A small masked image model, trained from scratch.
Model: encoder norm layernorm, encoder layers 8.
Training: 14900 steps, batches of 384.
Data: trained on streak pictures of flow and ridge fields, 48750 training examples, 117.4 epochs.
Rows from block 5 of the encoder of a small masked image model, named by matrix and row number. Rows with one number belong to one neuron. Each number is 128 + 32 x the weight over its row's rms, rounded and kept within 0 to 255. All counts start at 0. Numbers have three digits each. After the name is the row's rms in percent of the matrix's.
After each neuron's rows are labels from the 100 images, of 14848, where the neuron reaches its highest value: "responds to" is what is common among them; "peak at" is the part of the image that holds the peak. Only what is clearly more common there than usual is listed. The data: streak pictures of flow and ridge fields.
# fc1: MLP up (encoder.blocks.5.mlp.fc1.weight, 1536x384), inputs 154-230
# fc2: MLP down (encoder.blocks.5.mlp.fc2.weight, 384x1536, transposed), outputs 154-230

fc1.696 098:159105145173116113118062074148117178135138104156103125130129133108126189095072156139110179126156102176126170116150161078099136134160123161075063137104101135132125088146127131101090088125156124076127158135121149135148120112105151117
fc2.696 096:146184104125114134135170137158127029130090156069111127169121099099170103134142147083157078123116169088141140136127168173053118145101118150149159134117142144116125115173149043141101147144203149158141164113108161102112120140140119171
responds to: spiral; whorl; pair of whorls
peak at: centre

fc1.338 101:160115149088176140148139108180172162142113120113160110144156134124106168121129187117129124118179108095124154126128088134170125103150170119120046172097115150175200112150154084116150106085160108082108165176100092188148133156165116084
fc2.338 093:108184109149122148144116115159136111130089092135118116103178090115134117116067123105175128139085115113085110116186115155149108121164143106135135100130128163119132112138157119141165151179148124139183110075163137118129085113139127173
responds to: high contrast; saddle
peak at: centre; middle right

fc1.81 100:168108139117110114130133147142105157113177160122122156102102136178120144126119111079128173135159106184095187130012178102124113141162110172103119129064143089109088155115082192141127160107160107132122177141100106100105094069104136142
fc2.81 101:137151167139111197096136155208158119137082063171160100139092104137128100148124169134116110094122095083160140122185125141103167151122167127145158133159136100139135147171103086125103170149120104111158128126157156158142126192155112049
responds to: pair of whorls
peak at: centre

fc1.61 101:116137098053125115184078101083094083088105110134129133149177080124056178049101102105132142148090147143146098117134195194114121193167140099140159157148156104154181146135122059174137089155116141090114138131130164140096138120206154163
fc2.61 125:158130211241124162098177119171126193121092237177105144088103116145187131138120089145119180133126089141090153190191141111082113127136109094116153142155099103132080121098125144069062141136175112134160101178146135120181115146151133070
responds to: whorl
peak at: centre

fc1.423 099:155072109125128151155147127121105149151153099166138120089174117155124143131107112128221165093192103048132118146188163098098118153137153117149140119207145102150073162154157092112121112134121159153137133183104103148181107147166145135
fc2.423 091:074117157082105121148178160136178148161155125164120096079046145144103136179114147169062067138198085146127118154066090192136139092076126090132178124080133128109135165081143159115152132108171123161105197082124137123176084072120136129
responds to: saddle; high contrast
peak at: bottom centre

fc1.531 103:139163085148039102167093112131104158125131108136143123113104218151129163099136104125155177175128159137127156139161117137147098136159154083103097122108107188114079151108154141110139107107114139137096118112099148098112151150081091164
fc2.531 081:073105159171114174158112159107117184085126145166131085095157114118126115139140079195144092162105033116134149081135071162179123114131109138112148156101134107135119130080102111087145153115020180103145130071095152136188128118114112092
responds to: turbulent; high contrast
peak at: bottom left; top left

fc1.354 099:126086166114127144143090122162087144147133104191104122129134107162142129139098137089088176101105137150079099115099124131084144101148142114202140147152111128170076102148111146083098138099125088122072145135144124130137105172112170129
fc2.354 100:144129146143101120057077145124202102115111089151123158150167127150093127218181139078083115122147155121112125131177143126147140122087128175124102157106109111158099067120162106089136143129075149176059165164171121074112101156121119093
responds to: pair of whorls; high contrast
peak at: middle left

fc1.393 097:071115145115174160116126073116143164111159141121181108109134139150135177184100169067112147078184121098061163155106181178095172104046180154063145170128132176062113120123155143123182156120144099168103133118095101117132124124100096120
fc2.393 096:135144115104065046128146159120118105128078067156096170108132118140133135127136154105120046097145112096160126134143116102152090125140123102134137135112094060166100066143128163118110132103101136081122147113139141124111174124172130118
responds to: spiral; pair of whorls
peak at: centre

fc1.199 096:096208131107112190150133094144088129085135178142076082117084158209085154074122112167125155128142129077155181114109122090063126114216162171107110148115118158141115146149137159134189115134143097179160114154086127145099097118150154129
fc2.199 106:137069100102190089160141120113147170185140089153109152135128159083103125135168176098137072097170080160068107131118159160123102183094140093154141083118135157159111066148131135171105126126147116101144103135130153105132120138136121142
responds to: waves; source
peak at: centre

fc1.416 122:153112167128186069150092120136049149142140151159111153090150133157108104158139181081142033106176195075150180094085099176110102106158153064108128120104127130116169129133098155112132124173067165153123153125120146194102153048154081102
fc2.416 130:121138119103111137155155094174126145104149108150125137138139103094143101180134139144084154166109175069132154095126100136135111105121138215114135157153122152132147143125118123135116172157183096125144163187125132137200155093154088130
responds to: waves
peak at: middle right

fc1.102 104:175171130117082115114074121188149110172159134118175111093114137183106170138116170143096151177168112110098163060113128104094144148154112110103152134077063133182093106133117155107163130164130154155107102122080080097158108073155166162
fc2.102 083:131127122105127126124140064108154131136151135086142108122168144177126128133113140107059155136178123162124114124148074106183128071124102128164173122140198142123167119158110149139117113062116135145123124116174068138140087176149155164
responds to: fine streaks; high contrast; source
peak at: centre

fc1.493 098:066168202111130182109170119057133149134105170126126112173155105060068103133131173121120179160138083108084193112061118118123140132158128167049099032144091161161036142120183117140123168157131139142124130111131145144125171069138142125
fc2.493 098:135148126087124109191157077087146167091080090153139145131174082180136140061135114123139161162097099111131126125116151132139130135071118122111172083121094106142182091097188106127147101097103121125082089212123168159131141118135094140
responds to: waves; source
peak at: centre

fc1.459 095:145148089097149100110113102129041095176092098115190163096134193109145183146084149135111076123098107092125131154137169123138059138135153136126071179111159169155089121128155150152105143143157122186162127178163142139177140107152151096
fc2.459 102:111143190142149115179112137181195174132124160139097104115131137145119123126156106155166183118108121125132117080135107160123176102099148118136114074108074106098101148089136134156136129091088095132164100114093101118082135131080141126
responds to: waves
peak at: bottom right

fc1.618 111:082129130181100121198118123113155149125186150100163136150190087160123141098118099165157150135103075148191119116121141096131128136166119090119129104148104143159115075116146119142136117117151162139093100135148112122105120127122107067
fc2.618 088:135119079107091096163173108127040124149071130178188132109145141145158114096105196107116125091148124139072087146056152132123123071108126145138060092148116158114120153095190097078149147126105079217127186126101121164118170165098136127
responds to: spiral; high contrast
peak at: centre

fc1.151 104:096127149162144125105193115166130063119104174123143134157128052140090130120125174141098097114112167109164133089106190135113177152070151078052106099137141143131105107090092099118109114147101103081098136116153138110109156089108114124
fc2.151 103:065115086103113152089121129102122175129140158142142063173101115113184122092150112160127142158136088116135125164154100104155112103133101185118128111153183110157132134117144116092123124111110134180113094156109083102173140140100122136
responds to: waves; high contrast
peak at: middle left

fc1.121 101:106134132165145115136143168129186104114184150172129162094124149122146094167066124074107122116103142183106142172161168155155096194119114123170180130083105120148117140110057152160096155118063130096129143152142127127144124105121104121
fc2.121 098:122115158101096113118134146139041130122101131138105144134160118070125138129098119140169095134177061046164107115109099155124105093091204103133085146143140098213116121148161125113145115083147173114152126129154153176150164111189128112
responds to: source
peak at: bottom centre

fc1.489 104:172184120135180118178102165120137088084104185137092191112177153126101106137078160184128161190137118123144135137127145128110123158122094081156182187132098076133094170128126088118102181130117118096119109067166144120121092144137142150
fc2.489 090:129087187154174130121202129101116156136159142096133156153099148148171108166132127079105144090108136160161142091164162121185113125115216161143106108117090107112153091146144170097141119086128155146102147183139126123158122103075119148
responds to: high contrast; source
peak at: centre

fc1.77 100:111160150101127114144091135129165147152129111116053085136062182126177180163215122130167179112156073149108176180074137161149149138122130141112144121130164095101091089157163100176117073157172095123169121156113124141120127116096128150
fc2.77 085:143142165136150117143111170135146180144132162109109127142134127218165163086143135136162103163217162128127165130167132170120107127080086198093152121099113155112202109161117145139140139124125150156177138166156138171189108205196182122
responds to: saddle
peak at: top centre; centre

fc1.371 099:129061083126116140132142169117154140136204134153113137143134145083146141110120076117117089103081100145107118170137142081155106141100156060119113154172137119127121133115104128125095126111148161194118175120153139104182097139177156093
fc2.371 104:155128149108132086126149093150141134111105066201178130141114099146126146142149161181143109125164183120175130139153076089099122122107135112109144170081122180179140146139155162164125149126155089183098119165133143086106156124104113155
responds to: spiral; source
peak at: bottom right; bottom centre

fc1.486 094:091137176173141144199125143112144176120159112189071097123160124117116167051166139109172110111140088141166184144144134117118132099125121133046161194142140133123094095109111114114119170204130089140117119134089153162125097162112169075
fc2.486 108:151132160183132112095112075121083078158089144084125194134165205166184081159127117129115148112141184100104121103114042106192094146095139097137142112163154130125149133132205143117097116090136114120138161110151109130124159081144110165
responds to: waves
peak at: centre

fc1.139 096:181091109157071143107156126143113077165190136129141173080131146100193094149131134102141111175159145185100144146165148139141131121126162129095186125133201150062105103130113152144177152096128086123104162115127087155146159077141111146
fc2.139 098:144165214145090136119111115135136151159110113101168140199085081162132170123119117166116145134162128085139153112126160141124125138120151148125115154104091102157110146105117159161121170102084137169181119133152100140139091175092138076
responds to: fine streaks; pair of whorls
peak at: bottom right

fc1.225 111:128130107095163112161129119155155149122091184089133143102180203098165146126110146131125144157093155194180115134114174178167173166123142145147137155097142088135090089165148099120122136150111168091127144098177130081101100116140152175
fc2.225 104:109142081102146125104109091154111137096155161076182152101142137181127160150125150124223129099133133145098163137144141126087129079106153181208203043128140153106118149124112086127175143164145128135128055089155148140139132143147173123
responds to: spiral
peak at: middle left; top left

fc1.455 100:180176202122205118141118102118116112120150155154121147119111079159165095161132105145133138122145170122103140087080141139140137149137122084107115086173112130109117205038125141117123132123161160137143156126157104105131146159163090159
fc2.455 103:186159112089134139132082111079134150133135132116149125106179164112121080071117121144136143171150114170173106079094096106112172119120165171164161127035115094175109181156138094114125098020087185117122091095093105143133130137129152135
responds to: source
peak at: centre; bottom centre

fc1.266 106:156098112134137182041164125097112165125120107098068091071191142108170105105132144169129118115156181094134129169171099099077141125141095106126096095117185116120145117109080060126135121127111114125155106130083068150105101172156149162
fc2.266 088:123166146157147157151167040121154128141155166079130108147174131125166131125099195133142122138099092121121082118088151118102136162133152148168154153127125104125096117152148166091106072107081112161195094067090100067114143143122050102
responds to: high contrast; fine streaks
peak at: top left

fc1.463 098:135068084084207105141107072122158154128130139093139133201160061075143088176107100152127139116176159096150171137092145169161145189063105124113089143158126150188123102117189187078141119103141128094051120108134159083169134136148166127
fc2.463 109:137113158080087131187149153101125118157142152139066164073162163105174189091176141146196118158083155150115121120125184113126106106135114119113160122098185171124092138110111108140082119146110125122158150143109088200109153074140089091
responds to: spiral
peak at: centre

fc1.425 099:083097163155132152120137139101135098129137103099115157146121097119085117148149132108115163136137137108116119126128129140136077123146071120058128186181117095187180179194162133161134084140125061091124152127116141095097130141118115160
fc2.425 093:166117164098130122114116117160101150105081121153151147096118175117094119179147085132142105087149091125130092194113168073137141159110116118121091113111162135127098118087078094145133153137082188077186109173158094093153110145118116089
responds to: waves
peak at: top left

fc1.462 102:110121106155152080134119075124141072080129187152177090145101033173074180093118136144103174158134082129194215157148119176109160153133120136178117171112134143142105145130126125113122082166143153084094151123111139068158136112084160170
fc2.462 087:106085129160163110080126168115177130176118056121091127134141148176159131124108168136177106133086156191109064107136127083136149120089129135102126133100091130169120164101165148110179148082100085140166148167131076176052153074206101129
responds to: whorl
peak at: centre